config.yaml
hop_length: 160
arch: "transformer"
fused_qkv: true
bias: "all"
subsampling: 2
adamw_lr_other_params: 0.0011
steps: 7500
batch_size: 256
epochs: 73.7
adamw_weight_decay_other_params: 0.05
Rows from block 3, named by matrix and row number. Rows with one number belong to one neuron. Each number is 128 + 32 x the weight over its row's rms, rounded and kept within 0 to 255. All counts start at 0. Numbers have three digits each. After the name is the row's rms in percent of the matrix's.
# gate: MLP gate (model.blocks.3.mlp.gate.weight, 768x192), inputs 64-127
# fc1: MLP up (model.blocks.3.mlp.fc1.weight, 768x192), inputs 64-127
# fc2: MLP down (model.blocks.3.mlp.fc2.weight, 192x768, transposed), outputs 64-127
gate.46 051:139161128142142151105109103147125134083119166103146112134158127141161206104124083132140148114189096150190161122121122153157150084115147137156144065094158139120091112181102127146121140096144124
fc1.46 045:099152139092116160080108086140128095086143215066142094128142115119152141096129091140147104076182135165166179122106163176143157133080129155130097055140169189093096131172101089164083120077171136
fc2.46 058:099102130161114121187147139138146118131196123136065092141146129112101049160113096114142140145089084080142117091117143173130086168096118102106143138138102122112132177117152107114145157146145144
gate.47 087:131136130138109163146200117134115164122089095142115091126107145144092069090153109111110129168143121175088078093193109089186111125188191139175158125122194127135146110102142072093129130182139179
fc1.47 101:162136090144158155105108161136131127076108105125130152208184147140138164171101154129030078076122150148120148048081095159150135138172108165110154180231113117129171122105138098114139148134112137
fc2.47 099:100120117178116154153123074141151116129137118110155169050077092132100098107103130141126159158196095106098141176109138161173092131142187142103081084164113144127047141094115087135129054093116129
gate.48 103:116142156175149102151141126058197142062129140111127062071154136155141142125077154174100141131130116154124171145106111136111150086153114088104147121093088154112146124122130118111130151097105146
fc1.48 103:067162115132113138085129144172079083097153171085133095068097146200148131147114162119160150138127107166177099104150112172168132126104127115086146131170094132194129100127116126110137131204146142
fc2.48 083:137114113110127126113153151134159112079136113082101063123178163120187137113133090129125117143073115166152181059143104144126173103165164131110164158078164140133119139117168109136126155068095090
gate.49 096:151167125163207130187111185191151050100114146099133143150093138124082104143142146090124186108130142112177133140151139108127111139156074117131092120138116127195132054128122127056132115100125089
fc1.49 104:135086145139093103215105137086123152138137119132125133110148196125143143137168143157133074115131153191108175115112120131086146122099124127054161111070122167155111103113141136070135076113120089
fc2.49 094:095081088156119169108148147124115109094123148126139091143171203125184123099112070171098110137103172157141121105102113145100157023185142131085118108089154176107097073106088126130132123130143095
gate.50 117:095074125191145111096106138110134097126095187165165157125175098204135120112112131116119135150115142082168189105165123108172159174146104069111182117163125114153108083176184116068115118160127162
fc1.50 126:145140111171071144130098154123130160151103143124122140122114153097079089108124146164131129110126204123140115107097116179116069139118098176032090143190137112109127136100056161103116194159119120
fc2.50 114:116127100154187113119177135145054152131091139126155062101147085137127122110160080135140141119125158108164138167122138148102134124154160091179096144127139124120124163140183135138092111159162121
gate.51 111:138107104118134175147089155187137099133138134153151128128146119081084058130127059125106089122136145143137128146127106143141154088115087154093135106153205169181145123128126183163146124107096163
fc1.51 112:157105168144052187189181139120185121122089135143080128093169108149149157093142119135181193128104144156122109129105147095153050201155158124113123177097042093120114098135120084130164151140121121
fc2.51 104:137117117144194129146119138101148145208094089118117147078138133114100130127072148158152097141198156150170128092101142147115105168111131162094142078142153072205149139156135104100150114164170146
gate.52 103:077141152156049146132146086118127064115173181156109097144118129112162111143176124146151098135089135062113145132123122167104120107153117156165143105114047149107107075111122100134129173163105130
fc1.52 116:108107089097199105109120138159120149131118125113150135131105165165135148105139081098068210129199138125118142122144083133097142172127147114154127150144158100106107174099077109150096101149174104
fc2.52 106:119091143067112082117116162160100142139132176070113077063144124161127122065158119155051059112151123104048108154167082128093142140132133156088125186158114160183138235136151102171129194147127111
gate.53 107:131129146163244087131116147136137135132164086125166138130106130193189157145119118153137172154149107142077112091096062186075106084138105106162125156129149119133118155064159142106108103115103084
fc1.53 099:139123126111148087189077110114125143087166098104180176111138163108122144049119090136147145135173099115038136110112121145135113144132149090142111117114130111156133123085177110168135120094137078
fc2.53 111:161161126201088149173094108126085148119136128161119146103128112130052146048175146111151073091157098106117134111136123066149137132179128113130167112125173095103142159109208154139077109118155076
gate.54 062:076095197149123115107191114075148078126067135192071101101080134154041079144110139110113138108132172122101093176133195114111114085128182090104104114110150140153173152105145096127131164124054161
fc1.54 062:083104194155106104107193107058132083128066139196086101108086130144056074143127146105119146125112186116108093178139171134105122081125160090112111114110166136131162156107147103105112172093061150
fc2.54 074:088071117169152185150206147107098121190116134089095113109150128086121110120101170167203096103119142093109100075091119131150118142176131152092084144084138121130120169073156127141109136115124127
gate.55 012:161123062169139180136078100124128162150120101142160188136130173076133165087097084135119140126155103108106125109148176100110194088118158107154121168076103140123168145072178195116103142127122098
fc1.55 013:159117049162143186131082086128131164132112132126168168136110159083172172101096078137140138137179114096107152105139169099133180068121163091130142150087113150146191141091158193134064138132102120
fc2.55 016:160166119183111174174122099134084146173142126161117098088160186090106158124097178186091149127142125132094098192117109150092198121159098125196108132116135135109107126128111102142132121178168102
gate.56 135:111120156128153139146169093131174084136126136122125111127108124147125108124148131170071098179142150077141116087174130142111116082130167120116206149125155157219154089092114154156155151119108119
fc1.56 131:112156140109147154107114121175114139128106142115123153127155157182174178150107161097152177122186132029134105095101054141084122169143147150118067098074205125160152107151128112140152079141129148
fc2.56 108:126117094139071078131133150122105074125097168161176119107102141166126103162132151109086123110160114068123144114120146161067167091156144147089133097120172185161085174125080104157143155095095158
gate.57 116:076131079069108140094134145107158157144172196113141131119140136174119149108139151128145096185187107153164125146129079085080123080158182142131151089164145118116093167177122165165154118063134056
fc1.57 125:124130164109123139177139101114106127151087137169108100199077155114127116157094148129122099110104142127068150100089088131116117162089115142125093153114142132111100100113173108168161112165057234
fc2.57 120:144084136179160146212127124162130093158122178111212135122162167102099138167157127108146136177112109112166107169183192139140180139194040081092073136138166151148160105124145125073134132088141121
gate.58 139:114134108127194172079133103088082115131088133075116169164064107184132089129123092128148124128115122105140111158108096152124142114087132097133104144106126149127083138186166156111080173126090132
fc1.58 137:129096123160102117144158145167152128089199146179095161175083081154124150133136154117150154152100109113092102122159190122119100095200128125121085105100038115128139188149130170106149098148094152
fc2.58 121:097125108109125142111125118077107122143094160185069177184107132128134168077196119126120169183130091141163171157136109087161161141152096120163164127127111131154168158143131161103141071138111073
gate.59 073:134175119147141140134061108087132126108172116162173224194141092142151105130158127159101200090127092111114166128102144124116121156164104122190129098105156124078194119149109129080147130171122045
fc1.59 076:141110163151146160159139115130159122145165170130059086093132127059087141173154110128132096117166168145152127131133103101134111105147116088059108047162120123126101138121163132080130162124119187
fc2.59 075:173114083075170153162118124153043124136132156090185140189095107180126083117128144126103155165111102143185142139116097141126114147039118133168106196120169114170151197173133127128151099148101155
gate.60 076:103121164079106106170106188102120105075146116154142144099150128130097119099121147102144124096134175168130123164130174123185164107124135089131164134133145066112122138116163157116119083112089129
fc1.60 080:160081127111056133172057121136112105124156132144172179168193095087139136113177142117140094159134124131146144094200132106166140145084104113148164154130101071159142147159186120104105141056080113
fc2.60 080:104134147079124083087101163178141107138135126126098097148071097122115159076123095175135112087106084115136153150081134135159118106113169184120106171152187103134109200169086091139073202154087149
gate.61 126:120090209122097086119192087096157070148111177138163140150124136153133104132072130127125085093170124125102086159187151130150101065126116138116143072078184126142126077083130108155123119122108113
fc1.61 122:123168122110184166163056150151139151125123094127116109126110139127136166113197191080162115158131148103154138136072081126177140165101108092119128159167055177132132167069086145105155084092186127
fc2.61 111:129135166114194082093056125143090098114090138116138184127153132129168112098160147120096106116125126079130161214165098129109192157154114127145130162138118106129153099112094087152167041149149070
gate.62 106:116206117131231130131117124165123108143101141091107163115113130150055151096183129154103123153085126171089146132071198160073097142152147124084126083155064128100144158107126167106118104098142125
fc1.62 102:113151099141206142156076102129110140084135137099118136128137076201050133124162122086049115070123134156137119096110169134122103128077174128092085109118048145070106098115106123077137090052149086
fc2.62 115:107169160138190117093147134053115116116049153082108135124138158135070110134176120143154189190146120170152117057106138191108101097134142141154106148097117125179099166163123150132118149152134139
gate.63 117:121089149111125137222128095113106225092078080133069153177124128133159135119099121177135178087159166126118160116092133142178160110110111155129109077064126091107165147133130094104141101163144098
fc1.63 119:108128121072118155168163095122065182150147144097102120152150105146170121149106106141114205117098115095135136114187057147138120124124158146121125145098193124128112108142151104139170121147176186
fc2.63 111:160089145143131174184131130096099086166128099134146148124112116104131108119154197080211130144126107123098155123130096134105187126129120153132128162169113064078163153125148106107165094151145071
gate.64 075:102081123144126137156145085199128110186079126149212154131171161115208106116105215135141162104077126101056120143145107149131118150113151135128107174154138146135091137115119120122124105133129083
fc1.64 075:148034133207104125136146103154116137161152142112150163146151161134156097148159090110084156097151205113160122106090085161178138132152160084160115147105146056129153109056169129138096108147138157
fc2.64 080:179178124043118136093173164158122154169146125116133112092085081115143120103151170111146184069109095089113129149094159122153109092101135169122164137113060171127147177177148121111142099140127180
gate.65 123:093141121140153137108086169114075148121134170088118109142146160116150157088152088156135114139178166052167079174037121138078172147080154123113130064193172065133097078143087126177089176065108091
fc1.65 117:091116093120070146114114200078129142130153214085133128133155142161062115093191103167158077196086192168129118190060148156116145162100126181133085096153133157144132109167092157177178168108143104
fc2.65 124:132127140093046074094138078111198114113117075115132145111150123164180108100098126134174139132109115172086122087143100153126081187163138162169146163113149144135214130109150084132145128180130139
gate.66 088:146208132072091146163116137151117128163164172118120111125143165139149106121205143123092144111090109144165154130132153117199172168139110081180097086116095138150166150095113134132137170077183130
fc1.66 093:069104171156145198116136131055081122121194156184080075097102169143188128094090129158102094121133117146164126132085147133111110093132151173099097151152143125095114121127140105104176147138147128
fc2.66 089:117161080196128150141120086146113133121118099110126127106146079121132164099056146173168089158097123160161129130095186126104151144086167185144165169168132063171158132073159134092140165149104109
gate.67 110:111118095123116117095120145126120130104164169175255159165125123132180119126136130151142192114111159153166140102146197171103109169156148144110121101104187138127099154148138144145111097155130176
fc1.67 106:096143132162156141107115155172147107106118088145168151081086162106163082103081135106224141086182115146143088107106102138113115180102126129144140122109171119136089168099130124138141135155093151
fc2.67 100:078137161107104142144107080152125144118127162120070097133113169063079138061163125134098083187119111140131147101085158121147122132139101148138157159128091136148140078167115152137178124085066076
gate.68 029:146142120121178096127178048112101082106116155134153109167160095121134104137160165105079127152107160152113144134136138085104128201100119125147103158191072113136110118091136090162154152095198160
fc1.68 036:148106150111105172059193139125125100161139119155105065188137113126093123105161117127106141177141171129155190148097107103109111141135152123090143128157127094121077173078165189135131160147117144
fc2.68 035:120184102175135103227122116125114104092154117141137171117133140088108183178106110110134099098115090097103091103144152108123193099114120109134117139117149140156136147170097142147097095124195107
gate.69 106:156119106153088114135052114152075145111138103084161120128109132141096130101117179137125139113110167080132158106163190105125124127129089165119166125150148161194089145160102085145140125124151179
fc1.69 118:116169088099120093096143184070127108102158121124133174081137086109123140131155085146113141114129201115070067089162136159090138130098075136084122108127112131146125159088086126127104052111049076
fc2.69 111:111134093152077161110186132117112179135104176131118150168128078100117158109104095084132116162143152089071183105112121111172080081144108152098111116149142143214115095126165151176142126126119149
gate.71 072:101165186151157089089152113151186141095058135094181112144145106132128111152109081080121141172153075132110138061101064114138113157135108143109104161165151125136103114116156074170119120149134140
fc1.71 074:099150083131095165150105141127083100157149122133086158116157118153163135119139170148108089086112168169125090181139188127086147092099098087153154126095106132116121146157151138098093171135131121
fc2.71 080:070106036170157098089085107173103153171143127145118096092173173199105129156111127185102077151123134083133131104105163128126127089141193171102096103137203134183170108101116103115153093164145124
gate.72 106:103162125110141105122130109154100123164049114136117187087076151188193157125152123088114142117090118130070215071148147173100080102102153129141138132092107157118154132163090124193145121124105159
fc1.72 111:148136107162065069140077152166133102145168121138149156139098120148025111039128130052140096200100079104137074124130124096162125095154113124108116136091102138168177096146122173135138120097197123
fc2.72 108:102184162117125132127135108104115117170118112138126135054122118132133088119143153123159090137154084196148187103137126200097130171102142102120097154134085121143164155086113188121120112100077115
gate.73 119:164166169127132129147074116124141124060098102097070130161089129093133134110170109137100141121144135121158086132120128151080128116175127089192140088070124100118185102090098150080149153141177124
fc1.73 113:096168102127166177082129152169147134092088122075151093073144066126140161139145155157168085106152123131168168176093125123103107185173158105148158059167156111141175140089122111109130161138079051
fc2.73 127:187157124206138135165118151058122123147130119073119117131146104184165105114065095089114072163130102155141167101109137177161133145125158104134121098145155159099007109066073136150115112158117123
gate.74 110:103106112178124127129146157117121188120159136066187118125116120156116092136129151127105190135142183128156107156119100101149120141120120141206108129085129136121155118122056063115136093115082149
fc1.74 098:154116108070127181148148156128105117129115104152087156136113135120094124153136069162166051166166039153112106084136135185141156097171133159085205179165133200140155121151175170127116164106136157
fc2.74 097:136142126174144086151156127120089131134090134153141114138096116114116133175132115145131157129127185195172171150114155146104138101076189186117124124164133141141177147143121180104110099069155129
gate.75 106:110131127163133058133106119100122140102073110134129131168153137081114135101165213100083154118100117069098110132163096215149141135157093100126125106104174088122152145125147124180167150144104067
fc1.75 105:131137169153107135111128123103113114140133126133126178118111109167126145142109098122197072165139154142175191092142156111112133102110172151176117189117086107102110138159171103091123106115133152
fc2.75 104:117171106153142065118152079168127117173175096132152100092149127138134115057127089136102140116134110138172141058142126179171093190148186120117110139128169168086144146114167038113144089093090148
gate.76 108:100124095089164135163145189119113086189157140137103115111095183114140120078139100051110121136168134113129102146192147159150095112134124090143148054159093125122145146130180120139180122155160164
fc1.76 121:167108157076189075066116094131119101131104101110179113119082132073184056060107148137157120114178104124117069100144157181131115104119151102154138121097148164135177174127156123135144161119121153
fc2.76 112:136150116085100111145130156042165144126125182129078094079149131095087142194100130086139181155129063094110094060141156116137131142127099136147114086123149113153162120134119134093137125131069142
gate.77 102:130096052159118147107145165127138090182118152156122117119147137137153114057177134088082133099136083099159093170147166119221124080062149092107140090133114080127156114079159129061074107066105170
fc1.77 114:117174140137134078118119149134147139101093120110120112137139135125100083199080104140144121140116148129116138084117080115095104169185113138185129142103136182137117061187071189202163149199131080
fc2.77 115:143136130163156101183128114138057115155112180103092148164114178129115122111086157059173116131137062111102096196135098121138134115149216080109099111170127192124134093149144146120082091113106132
gate.78 095:179147149120125104176123135109140152120090189131143147164132058139076062115114081133125161105122158141153136207089159097150142129150119167134139158162137152087137104097102146057153122081130210
fc1.78 098:120116083181129129141143162153079091104183120130154145090176155080103124182106116120137088119066127110173140124113136102161155193111176156165120133112154154133098073126153170120163096150102157
fc2.78 099:165189143174072157134135050116100159100160163135163147105163135167101107138140091148127103171160187106144153128122074115127205094108117153155083123103106082111141179115112089167147130048115091
gate.79 101:149191135136097143101154131142115173113095112176200113103098079124119169092052127116162175080147125143083182121132069115067094116140150182167072092089113095110117137151083086130158146134150142
fc1.79 099:137124139097088131149095179118174078119147162077076126178137173116146095130173123083100083156112165061082076121104178152177163156109101097128166165110112161119154106131138168124133093154084092
fc2.79 100:098139142170150117117090181128093118143118102130159118108109057177165143088149091121112102115147147097102154101137198083122130138168074127166131135150096123092166177155094110069171132108196149
gate.80 097:099166185105142113088123132133086086175158128170114130128041172094108143128190138093118119092098168153135191146084098133229158115078151119109085143123122146140181148162129113151094095150154176
fc1.80 111:081100156115114210123175161119144102132194086125106120118167170210104063130122179131140108103121136094198119097181104141132157154151133088105154087091114116113125092164096075124180152103144176
fc2.80 103:072193132128101116177155106102085124074117125173126141135159114156128046112098070148145084138122127147160214079111106175078116117161134178150119137130114125103159178108161155144066095138091176
gate.81 129:136191124129124136109163116100131148113095142087134185170076136113152116164123092169096105135157199210135118124089131125108196131108130098147104130164130146101072125139115152110135088141119066
fc1.81 125:154148131181155073120176155094188085086084095144078168207118142082114116116135190100137213112079187101113076087088133123145152100184146139096087156103127213108141049070091105111136150113142095
fc2.81 121:147177146121138109151130125104099111139132074167048113072179135158127140105119143135129037117110102063103166144216088093079141138083146145119140105149089142133126155111156107122123077121095133
gate.82 074:103118126162116081124099158183108182173122181132093165087107142139131129127142154151096120127127148095111154083130161111072098118101084111171082077142132186135109121139166146113103187098088066
fc1.82 079:128135114117173167106128106080141099105177065128126067172164150113127165145099116076153148114118140130164107181113061173172154133127155128075193178112103082123136110116089114143178083171168187
fc2.82 087:121099149111065088170086088140089165128087154150130114148085154146157083107109083133132115117092088178100165144075146084131139101105104150139059148194155164060120171113215134076114152144150167
gate.83 118:142107112102162191139141146172178086112104101048072108121142161146119101174101132113136178085136174132120130126126118116136113133143123180144101151150216149134156137104096115162100151103132122
fc1.83 124:179122094159136082099122156105125127105121134114102097144118138080131094110109123109120191114095134125113144155134149124116148117165103153139056168159169156100145081119173138169148154130140116
fc2.83 106:192130213132096151099121117080137195135137045160118141154168158127138092102163138115086132059126124127119194176127151142152097167151127128114116134156126072070200096143143165157126110141088123
gate.84 038:135113155143159154120110179090080143114085117127124106126144105115114184129060068085052140060100137165134138117115157146123162086101134157122109073093160128148133108137097120119059089154085124
fc1.84 039:107106088096116091100158114158140110133167124071141121167131158118122114156150162151203140176158104150155118112128125108092098148132132084156119192189121112153165138126188137134135209086152082
fc2.84 042:127166146119134134119043076123125123156133174168086152146182167124120091109238145108126119142127065081197135114123100206089173149092103121109094160121151100172125104115083157126128144136127082
gate.86 064:122153167164108135108114123133093078148112086177137126121119129093213121115156133120138099082114128217126128111138154147064095161174155175164171122139125120070194077072112183126080119107143107
fc1.86 068:134097176116063126114165150154107118179087166133114142164132133145201135098132106105154151054131127110087124115131117207094109167145117160133114128098066150163168080056120186130105078081096101
fc2.86 064:160180078156115141108129106131087162154162126138092108139115154053126163116151104145097100151127166084201108168117166147141179138175112159116160139119129105115156013044096087103120126160143151
gate.87 113:123181095167099152114191120156179166120109134116110166116188213112174132127138110098154136129118140095095179143113128111105147168139155042144136112164094183103111095176127092151134155148150064
fc1.87 119:129090101122089084141118125136127115136087070133105123115080112131122210166141133192135118148142138134154119123110142114200125165146149094196158087142114105126179133108164127076122116108121143
fc2.87 111:184165119099081133150129099158157104104137164106103097101099136065072172125158093143119118175112149140136147119123164129130170158082117129058107136131134102128092143114051141121124085100097070
gate.88 097:109095095096139115122121107198119163145120090101102116139144103135169114119151187176099084127157125117146131151106151115089081139168133085081120122144132125134145131115144076182153156156113179
fc1.88 096:189127157130115110127154126081087098196156146164141122127140105128157132123131139166132115105168069080109169137185105182198110078101125136076142123145183117148092154079142129142160075151122181
fc2.88 106:121118173165110177152110149115155150106107163162105179061135153104132144127098084120182141075120103177137154124194119141146134086101072164131089136126105171066163164128084124071138121131169141
gate.89 121:115164158121183170101164096097156154142082133079150140119136132148084130121108115177112101124147145223119103102155165134144100112215100129074180128176156089133153082092113113033077083057137107
fc1.89 124:170217115100135067138049176160149140137083139115139187077148094170149129104144118041123167130135104173116139121143135103183128105138174088162136061076081184076151126148107156124102183129124136
fc2.89 112:073127124170149155149120085143142140147103155128133113100156133116079099148147176112121131127127163182169148150176175162090108145118068048127116125103141050151141098098078148106163103074147095
gate.90 086:073174161168158109172156194108095105162135115100168198138118189112144125138115141113124078103141162122131134142145073118168129134130121089157159123099088082128172119051136172106085105143150081
fc1.90 073:121123083136113098099107103180115113078141150144127108153109083162129160113152134152125143202203103107149168081122169102089148110142164146141116145144083154141108117159116095132115129091127163
fc2.90 084:066127185189165105151129167112088088127164134150156129163135145092142171147102101100096066113173168147144149120172099129127161182129104107169125137129093090167098097096138181089093111149110104
gate.91 036:162133143147104101131107217126100091149127132110102092143217161099112085176112097100169085068100129139167141174132133124144081123085087139101152116142112161148088074097109122139143106104179127
fc1.91 037:182130135114093102128129232147088056133116134084079118156191157146116093151131079115164107079086152135168122168132162144151090133049074133089140139134136158166126070121099122170120107097180161
fc2.91 042:130132150119132153152155012148165177070173169124169104123139134107081151106118121174014163161172097103067155110115082123055145164181117140144074098128119108094118136118098093105126116167162130
gate.92 113:157182190120084134139102133147113174101049098116096109126170086122091155050103162107172109176102138134154118127115178140097123106201100116180100164113084168156171156198182141143137122128109151
fc1.92 121:122090067113161122179127120105134068118156128080181137111088139154139118122186106104156154106114160134121096189136118133255146076109164132120167051079092124094110125070145099132076113101145103
fc2.92 119:131124131152116110135123142142059075114177134162084128079130091083105121144079128163151137118143104127140146117202121132120104157104154136098107184108156040151139178154071170155123157157137173
gate.93 083:154149125094122141146148149094173120173108142131113117136146056094129172096125129143124117224154133172122143171137149082156062109200160134176151120130146114173097135120129096131145143107213111
fc1.93 087:127102130130084091167153147124219171092127199135174181107123126099105115102113143115138129094176105135108202223136069101141138118123162136137147081071166114110144138115087107106091108095072088
fc2.93 084:151121134105167119080115080148114107132116151173068100125125128125147134124119134215097125136122164147090125095118115091200130141134135178123123113122165109148120136135146117131195136122147168
gate.94 092:103127144115158087137163073094136169154135167093183119118144106075076166122065127133126075076125109131083089120090142139091096173134112075209065094134095113147122173138139142113179106085109162
fc1.94 100:138091101098119138086116114112135116146084121174072136196115121088159033154176129108099112161101082110116141152177155088130104107121188146113146115130119088086105049139136114137141115103140124
fc2.94 098:103152128112142153182126099130171099143089088121147135142205113119123129151115110163100086094140107119085132145111136128092152168155118108116122092115101119093093163153072164159140141121103156
gate.95 106:056094057149178160123106120065063132175137061133135057103114133108105115114148085108107082141135142124180181160116165088117142096107158129078083177099170159131128096139106115123075174081119103
fc1.95 093:133089116170124118113128132093113096123103047151094034139128087099104150108102075125153093115129166159192186190136130120106164132081113134101095117134158094134101096082096068157116187094155065
fc2.95 103:135090114158069119069201109169190144152075102112147195161140117181089161163118132135118162128177137139143092150145139174132103093134089145178103057175076140153128111074093117112156132165106127
gate.96 102:132138098118039172128124101137116115136150137145131084162125130126148102158172133154082103092098101164176176146145178126186144134159193131094164124140106115108087136193150088078163122082092187
fc1.96 108:171123123164106170125115115113146121103175116098131092138127147124079127070199171145167091115111127059160135023092189130117157084079116121099035108103165164174077121109129114102131160156111110
fc2.96 114:126078088111153149076105116125125092142143152132164145141122117237166057147152098126136148173104116160098165188206141149107162118107155112091186169105075139086171106103166175121167123083148134
gate.97 104:139118144065141130147131107121090121120128108154167178113061147179099083142183124140082167107107161131103214141144155126170136152158135084113132143123081109093131143115135137128126113108144170
fc1.97 095:102152160000099165148146123117139160135121118137148152124117127146113084133141125119116151099084170132097238140147129053132108111121141104094108145134157154082113155137180090135155092159177168
fc2.97 100:101101100128154174085086109117156157095112160116091089127167162160135141117101140079136101156127154131166077104179140140094125142126143197127173105136137239115096155128181054161127130114137131
gate.98 032:124184064103193108100123137117133158100131151150120093138141137100063103097117136107070119136171083136115117132163141114115217066167111103126121115145156084163133121075124090200101110060112062
fc1.98 030:106185056100190112098095124125146158096126139151123083138129142104048108116110144116077126125138096140129117135141127142141225064192121098114131128108136073193130132075129120198098116081120103
fc2.98 036:095123161150154150138123108139117104076137110153115120116082148115137134136194094153175168136131096138137125079061161104139127144161139081161078122164160115095126054110110173141110116137156102
gate.99 107:106156155081115104119119101110123111123129147111161131127150144157126130155130157170145099177138092032120152090129123098220086095103161169096196140135143052143138162130114119131144121194105072
fc1.99 111:212101097133115141116121136153191128102131096139045129182220148168119135084097111155110140082099097132099063100110102137085115161179120130115026146108068165166135118128126155151117114106100150
fc2.99 117:159091114120137154083104052124102094061175174116154136170084097121113095168197091087092172116112146152104154184113138179136152197146128119112173176154066098150135113092107118119157132139087161
gate.100 108:086182106121185112143095105138149092114129083163170150098058093138161092113128091166189084131155157103129175114091156140166072090116109154199116102108097162100087154118137145115097126067087101
fc1.100 105:101104063117102164146135101156154114129093101141091096112095087166107172093119163106080119149169101070145077131122138168078113101105118138089173142147163122189105141044153090116139097117106143
fc2.100 113:160135071155159121148147112121130132145120166207134130096093117145081150122190106184114050126130122107107111118096157159077087141103114138152116118169114193159082112161116089096092088108164129
gate.101 080:062173159155093135153145085102117128094080173126143150092122100100145208130153120136114168099111164170119134122171201170169101181134136158110085129085130121075124062101127126113146136142152071
fc1.101 071:086139140188116121181155145141137133126098201089131150118133092128159178165142131133151185100116157140116102151175156151179115197110129161099086136068152144049119042106152144132148121113155075
fc2.101 086:177082147138108096138129141188190147156166122116169122112080091153111119135140138147169151104207108130189196142094085107164187133140127153129085144104159109139099092158152125086099122075195158
gate.102 117:088166085081117133086107120115093152079161143148152105160138168161099151122075081124112075121036129135102143087141090140090122089133116123153101186063089109158177114124072130239162084126168093
fc1.102 120:148138181123114102187148066117113138100187105116061123166143105098097160117105059181145154097073148125182114091114197139127154143121095121150166094165142197079130098114159129096121196136089071
fc2.102 106:095098144066170099142099158127129095156130129109126124169107130151121166079089112142159133138115143051096134153159071146142094101099108148150104087105175147156147129099155077155162112132069133
gate.103 123:138154086147121163157116076114085095112119163121091070101123116106088121155102072109127127128133146094066147123162125148130109091125144123137091124165099160133127126080161135110095130119146139
fc1.103 128:123067118157098223185113126076097168127074153155172112142127173098179116099112130086161117168125132065143102159149184069130132109093113127110141137178153120137139160161137132146131152147114151
fc2.103 122:135142145144103192093131236105163104140125178139085131127101156140122163099101158103127166146135014127157191102123163114090134126178094147121151168149122116155126143127191137097089155110139161
gate.104 123:077122138205125106093108106133130111098124141132105138112144112152094123170166087058068149114098061120086137091173106107105116120126185104172141079166111125188142127180133144140164166192169102
fc1.104 129:128091153023155087122201137135129133171066145078113112164141148159175117106171132075145110136109160157134198105110180114108084130110073118085096100087071147138140168135132130201136133156132164
fc2.104 119:129199149108185137149111142145120153161172161133149114114161124106122060189159099182114079120162117168153106172120131120137186167154066198149121084127064146139075105155123125136163104121116089
gate.105 120:186095103157119115144129173113093151125136039168093148170109139123109060098133165094103085112119192123137166124122071089144165151107124110164133118172126135118174133174137173168107135136153152
fc1.105 126:120212119157109122154101179088122142173074118141144124091132157138118177076056126074141187099112049142132098113134113212107163151184206161149084137117114073080091128083129114131190141146079132
fc2.105 128:202124159113113219166188109111140167072131144136110151099100225129173055148142068090111140184098146153105110097119173110099146116144146172154153090128074129147157093134093044176163143112098141
gate.106 112:134157110107086075163109081072097147122080140140172116161154077154115124122255082158076091123151145115140125083118054121118162126135170166102093087101127125173094113080046106147124144123101168
fc1.106 119:147121146109166222088124152111126102141131132140195204146108141093132148121043208105131149073109146163129120148107202107130120146152126067162159153090155146080116110156124116111112119119148081
fc2.106 103:153100107103141086183135146095119139124120112123170153170120125116115148097110152175123081112082168112169133145122126164152137131072157189178093132123111098091117088182139106141072142131100131
gate.107 111:099150171090094124101201129124087110167147129133113105081126088075098107077128087163102147087164087127135174177124110127139137094103129180114132127107134142160093160123191165121120110185140089
fc1.107 111:117160198080136155100140129155118124112125205102127172065160145119093123181150159109068173136133118165144137143125152200100143154123103118107165141111177134127154212203100129147071148098153118
fc2.107 114:110125149113100099163085095106142108109167075155123138054116087120134190159107133079202111154131186113132110134104126102181100124104103187099108128169131132179146135106098140145152110079174130
gate.108 057:123130120075104113180103193079155091141152120131124185155142158086129069108051141136117108180127164158116181147172112107163130158149148124142146090093156183082127173174111114126149173131125120
fc1.108 061:132184114086116108115146162103166153129143225101119139151153147114166086114091126134153086191081147135156187157148081128136167128167146102086128063127171117146135135140141085149166168129073134
fc2.108 060:107138149173144119164164124109101148149148080100066088070086135091133115087118121171132183140154132175151108179106126125147162177096044142132095106178109123157099084134056098113168139105131110
gate.110 107:141098116099110157174139115117106107133157139157143143182090113138068135102179130097090138095137127073138150140081193084127142129127114180180180112109181173161108154146154139086133103137139127
fc1.110 104:104175110183125123155100125106114168120114183099138103144134172094167151146175064104166108170104131095141166190123028119110106130108099167100153116066086141174156173141138115114145143114147155
fc2.110 099:085128098121141129190129142111159154148143139111088093122162113166126151139116135147064083117099122123199123080127233106090104116115126179205105131077116164187128132111081133157098120134183144
gate.111 069:155120181108114117094101191156135145116141148094089137126155054157117147096135126116186075143154147149105128106094184126161062153140110137180147103090169119113132178128121108110156159135212115
fc1.111 072:113113081153162123181134097130090129098138105177164161140155099124080133104176125132090147134104124103167099209168065164146189097159160130069115086092188076116137039141079165125127087117148179
fc2.111 069:153114121123133098154102105152147109132162177140171103152156172160175093156108142165104169084110142146137127175148081118134156135093181150115120093156057108171216159167080148108105077118087109
gate.112 104:149153149156077078076147110087153109192118186166132140129120097134195140142172152081123052149110121114096137157151140104129074121099122103137213102136090100152127094153087141117122113123125104
fc1.112 103:132097109139107091192122175116118167063139050173151106128122119137077146176090073129098202142206138113165174127100082094144158166109128125128065166140152152096104172146155167095111100143126121
fc2.112 103:080109116114118138143143102110152120069109097097175147122099093170140168156119139121136091133104176104136091123138091144169178119150171053087094118120135119116116161221149106160176172048209113
gate.113 106:073139101111165138136101137121159102122169097114114140051134130100129084141194209093130180107126139148174083150175135069155134113126196119136110176122110170110123181114133156083084088110117093
fc1.113 086:159068138131107112182092128159214149149128100110067119086157150135101086139130183129152194113127136167103113105135122063158092110085131181152123135099114130125135124141122127113118117156126073
fc2.113 109:190089175121132112160157111115137128124097140145170153203114132126127096091096102163110175112136101088050140106120155112130140081148112113144151103136168083137162059117056135123144098147178105